A small image classifier, trained from scratch.
Model: arch vgg, widths [64, 96, 144].
Data: trained on rendered landscapes of hills, water and sky, 123.2 epochs.
Rows from block 6 of a small image classifier, named by matrix and row number. Each number is 128 + 24 x the weight over its row's rms, rounded and kept within 0 to 255. All counts start at 0. Numbers have three digits each. After the name is the row's rms in percent of the matrix's.
After each channel's rows are labels from the 100 images, of 14848, where the channel reaches its highest value: "colour at peak" is the nearest of a few named colours to the mean colour under the peak. Only what is clearly more common there than usual is listed. The data: rendered landscapes of hills, water and sky.
# conv: 3x3 conv, stride 2 (model.blocks.6.conv.weight, 144x96x3x3, each kernel summed), inputs 48-95

conv.46 097:136065123115146159084129113138139153112119128107118141107107135149134116115114123067147121102119137126093114096099096143107121078106162138129138
colour at peak: brown

conv.89 112:120136127189101101148107170123045116141126087126132152109118138120044125128142130167119145060152128127151104111115175127140143112145116136075154
colour at peak: brown

conv.104 101:139085105159131142122122146143081149135104121113153147140099146145091082136138090111128139079130134163120116077085153132126132051139122140089130
colour at peak: black

conv.86 122:077135156146140106102100170108147135178046097090123148083138139129126122114159108143159149102119134117107158133128136111126123130164110147128140
colour at peak: brown

conv.130 096:197123115156077164121096105152123101123153149138109131125128116143128150090075144082115094131128084154158106141147147100123092134105119121109098
colour at peak: brown

conv.73 081:121104158150095111130168101111067141143094148113137097124127135114097131112116109138142149112108115137106136122120098140142130086104142105125116
colour at peak: black

conv.71 115:123091145150126098120131150130111123141091140100134147088101130139108119066137107144122115127132087143107126104130138140148106081117120147127112
colour at peak: black

conv.139 093:141122145200071104155093138123147132151113093106122113125137119152106130088131128120139070113112109164109146103110175112127128104123147151117117
colour at peak: brown

conv.120 105:111124158080140154083125085095111149086127146117074103124109134127118139105135079101144110111085131086058163135114096127126108133136111135123137
colour at peak: brown

conv.29 115:165138126117089151139125076156124101072158144168125114157127146110148135123081140096111108163164107120152100141151115090133115146095116116117134
colour at peak: black

conv.23 103:138131109091081173118097142157132127142124136119108117106117112170129129119052106086091089129111127088145082138159129104094080139077122099134107
colour at peak: brown

conv.3 117:163135129110091157137113078157127102073158142165122117156131145113149142126077147093113108160152112118146096147145108084127120149088118111119139
colour at peak: black

conv.141 120:103163159126130120140110117126127085088087119125111133092114136138112186093123119125137144107119087106113148170122139117122098167125146132092129
colour at peak: brown

conv.12 091:113118085163098147127115108140083106114149132113138133131136157104097109098115125117118089139102097149150113124154184107124093130097120129102103
colour at peak: black

conv.16 125:157131125116088146146107086161108099058162138160109115160126146116133151125084140097125105138149101115142108142134111098131114147084128117114128
colour at peak: black

conv.103 096:109121106092125144161078145131112144146095138147102131130150095132135116129114098106117100138117152069131112073129117106146102126104123083148089
colour at peak: black

conv.128 085:171115147085130147132113122089139164138090167083138055151141066125159135119111119123121151148103136141118117137150164099122150142119130124160119
colour at peak: orange

conv.108 097:104118133114114170123135154150128137153115112133109121088114101170110113117087125079112090123087137098136098128136102126128103132094127096163101
colour at peak: brown

conv.17 107:110090150158094079122126133115114135163088127116139143114125126110123125104128072145111162120115111156170135140101155124151130119152122137133119
colour at peak: brown

conv.105 070:104118144145118114118086141135122132160127142145109124126132101121119077124126122168107117108156120092109106123108223130149139161146137086088143
colour at peak: black

conv.140 112:126150106109133148113120105145113098048144117135091129161098118126121172098123134125154115142156086117111127142158093126123088137130160118127148
colour at peak: black

conv.43 105:132100140153126096128110129148115145142130132122133159123107136127106130055124118099109103117138108154118158110120125138110101108117092144119137
colour at peak: black

conv.49 110:140122158147117113148086141150161153166097152122133126087151137141147086115122133102136105155118147145121123075142117138140099080087120138148087
colour at peak: black

conv.8 107:081098101064151138107113094119139119095126130107089127108095117145123140127096112086114092125112134087066125108136093114112110105135112126121139
colour at peak: brown; orange

conv.117 107:106143122152097100161114093125111153120150128152118122137116111117114131152101147093098133100106138119105102126118147115096101136148123113153091
colour at peak: orange

conv.54 107:104144135180119097136108170128081097166113081105131169088107143130074103112154126168139145092143108133156107133133159130130136139154116143075153
colour at peak: brown

conv.15 061:139115115125080124138103095141124120092126136157120114112138131146105160160103123133124108116096108131153100157114188100124101156091148126107121
colour at peak: black; brown

conv.19 103:109142118104142095146109154134138126143128125098096112105139090125128136148078137155106106132109148094111135133136142131119096133119167107149060
colour at peak: black

conv.10 100:123100106045163137099136117117146143129132147121108134143113091139155141148148101109155121147119137133114136129144116100082100119102122102106135
colour at peak: brown

conv.82 100:143131147167121060135139155134130151146112116138132179139120128113135098102129148154101130146157101115157121134162172153121149128139137132130093
colour at peak: black

conv.125 104:093106115044154157125119117154132152111134155143093121129133093139148133122099127081126107158129127087099149095172080122110101110129130114133131
colour at peak: brown

conv.78 104:139116097164098084144096141149097110131157091128131148142119160119084089120108131145100126111175151123135114057098146142153119087130117135099157
colour at peak: brown

conv.96 099:104135156069150137102106103106106153113107109095079114112113126128123154120110069107137128114099146073085168141136104097152098130146088144125141
colour at peak: brown

conv.74 101:158042132122106107082134114151154115157108137095151150121109155147141119117128133143131134143113108165155120083129110153131146104134098153127082
colour at peak: black

conv.129 106:092086112087151140088118101137127115064137143103074113120102132131121137101116109104135091124133128085055143114147089130123110106122145130127143
colour at peak: pink

conv.79 110:111050111121123119100122132149120136157133134124116135127112151140153117121137135150117137139133129146138140105144128146105122116141060130128088
colour at peak: black

conv.76 097:099105128045182141090128099079125138109119144140089132134108081150144141139118069090129119126105137130076145114138094092091137099146105118123126
colour at peak: brown

conv.98 087:121100134157087107122125133136120153157123102100119113139099094167138074112157128160137146120140112178116126094109196129108100115121127142057124
colour at peak: brown

conv.38 115:165135127113090154136123075155125104076159143168125115154129145109149136125080144092110109166160107120150097142148113089132119146094116113116138
colour at peak: black

conv.27 116:162135128112089152140117076161120104060162137165119112156128148111144139131083143099117103154155115113144104139141106089128117145091114110117140
colour at peak: black

conv.126 103:148131142154130141130104131158143100121107133113148145093097184151107111079146127106133117133133107158108117115111137154132097101101125172102115
colour at peak: black

conv.81 110:145139141109122129165097148130138163148096145155120110127175113117160129139117099130117114159117167087137096086141122110169103131105127088163078
colour at peak: black

conv.33 115:140145089129113129135104149144096117120178086108126133124109125127084104148130118132101125059158151108135093081122150140113130084138105130094202
colour at peak: brown

conv.55 111:129095125103136123145088131166149136144134141119127099116145167144136071112111141092116090140102144123129114043136148129110083074119112127129126
colour at peak: black

conv.40 107:116142102082114100137115123130134139133119125144081122130146097127149160148088151134126120152126149104116136124155099110161122135108150095142070
colour at peak: black

conv.123 114:087135135140131110093108150107142147156063086068123158099130131125122128127166093119164142091105131123138158133112127093120123128161108152117129
colour at peak: brown

conv.119 110:083097124097154142106107104134097152064133130114076133138108127141125141110120103123144106123119135092052160121156097120080115110125115125130139
colour at peak: brown; orange

conv.42 098:139102169112092131122084111109059126084129135129124127115142147133105100122095110098117152126105128122114125128114135150137134137125098090074119
colour at peak: black

conv.45 089:095110112135125073118129130115085165144102108126105157100116070151088104131112122156104150118142102120126133129121152110147103109139132090120088
colour at peak: black

conv.48 094:152149093130070089136108133107106105105135102127107146126085125127119129107075143113103137097181122145161080126147137100115108134145104120116145
colour at peak: black

conv.41 094:100111102136100076129102137144127144170126130150108139132123098131122076176126114149092151125130133124141103065129135098092091126141113086076106
colour at peak: black

conv.118 093:132109078135122081111142144140114112189129156128108131101116103146128104124114142127112128143146118161133111060131122125130091107119144101147086
colour at peak: black

conv.30 094:134086130113130158155113128133121142120133156135124132131129105158133121073122127117117105157148115161102121066157084118136108072096127163138138
colour at peak: black

conv.50 098:092122101125140098121074122147078129093108081120137162128094123149075086105126093147118121090153126115087156117112113104074118098145097122100127
colour at peak: brown

conv.36 106:129134096135121108135137147117119149155123130141103126116132073125122120130100128128098113138135134100130116086129142115139093124121120066150061
colour at peak: black

conv.106 080:124126135140109091163119152122095169107120103103147104139114094094106123131120121179113154077096104141136132129138128148083157108142111102096127
colour at peak: orange

conv.143 097:132131112090128121133110142130137131128125147137082107133154110127142110138060135135107094153111155083123147138147165127140111149103172099152075
colour at peak: black

conv.94 097:094105155126120141131129109104027145106142143138106145125128136131083117124094117110125138118114128122111154148136121142115134125138103112102141
colour at peak: black

conv.63 106:112127114090151156136120146132123146142115110153092138133147086122124114126099129110096112137114140072119133064133119114154118125122113086150082
colour at peak: black

conv.67 102:135095092132122087096122121121110160134124118132122167132118097134132087141145107141118163108123137140146120126115138130100161143148063083119101
colour at peak: black

conv.11 097:084094131151151110124133125122037128122144129143105153133091125132097110121127132142134147108121104125115166134115132151106144110152131133140138
colour at peak: brown

conv.62 101:105134148141125092129086162094156128147061126103101122059135081138134145126130122143133138114088128107123132123140146133118124129138136109127102
colour at peak: black; brown

conv.65 079:113120118065110117129137111131144158140095121157130161112171113102129124136123133140150122125129139104103139149127030112147116139123169089164135
colour at peak: black

conv.2 105:071103132133106101117135141120061142150137106097125137101098109114094144124147105145102151134154116126136146105134149134159108112133094133111128
colour at peak: brown

conv.32 099:125097107129126136134118149109095118124107076107108166116101120133122116110117106156086151135140134122144116144134179119135128140124121087127058
colour at peak: brown

conv.75 088:094132101159126069130106154135124163144101074144133180103119123131120107127123124147140146103165122131139131133138114107102139121130161111108139
colour at peak: brown

conv.59 117:124080129146142102121138130133097132136116161129147135118105161114110136068134113118127107134123090150120137105134144153127104080115096170122113
colour at peak: black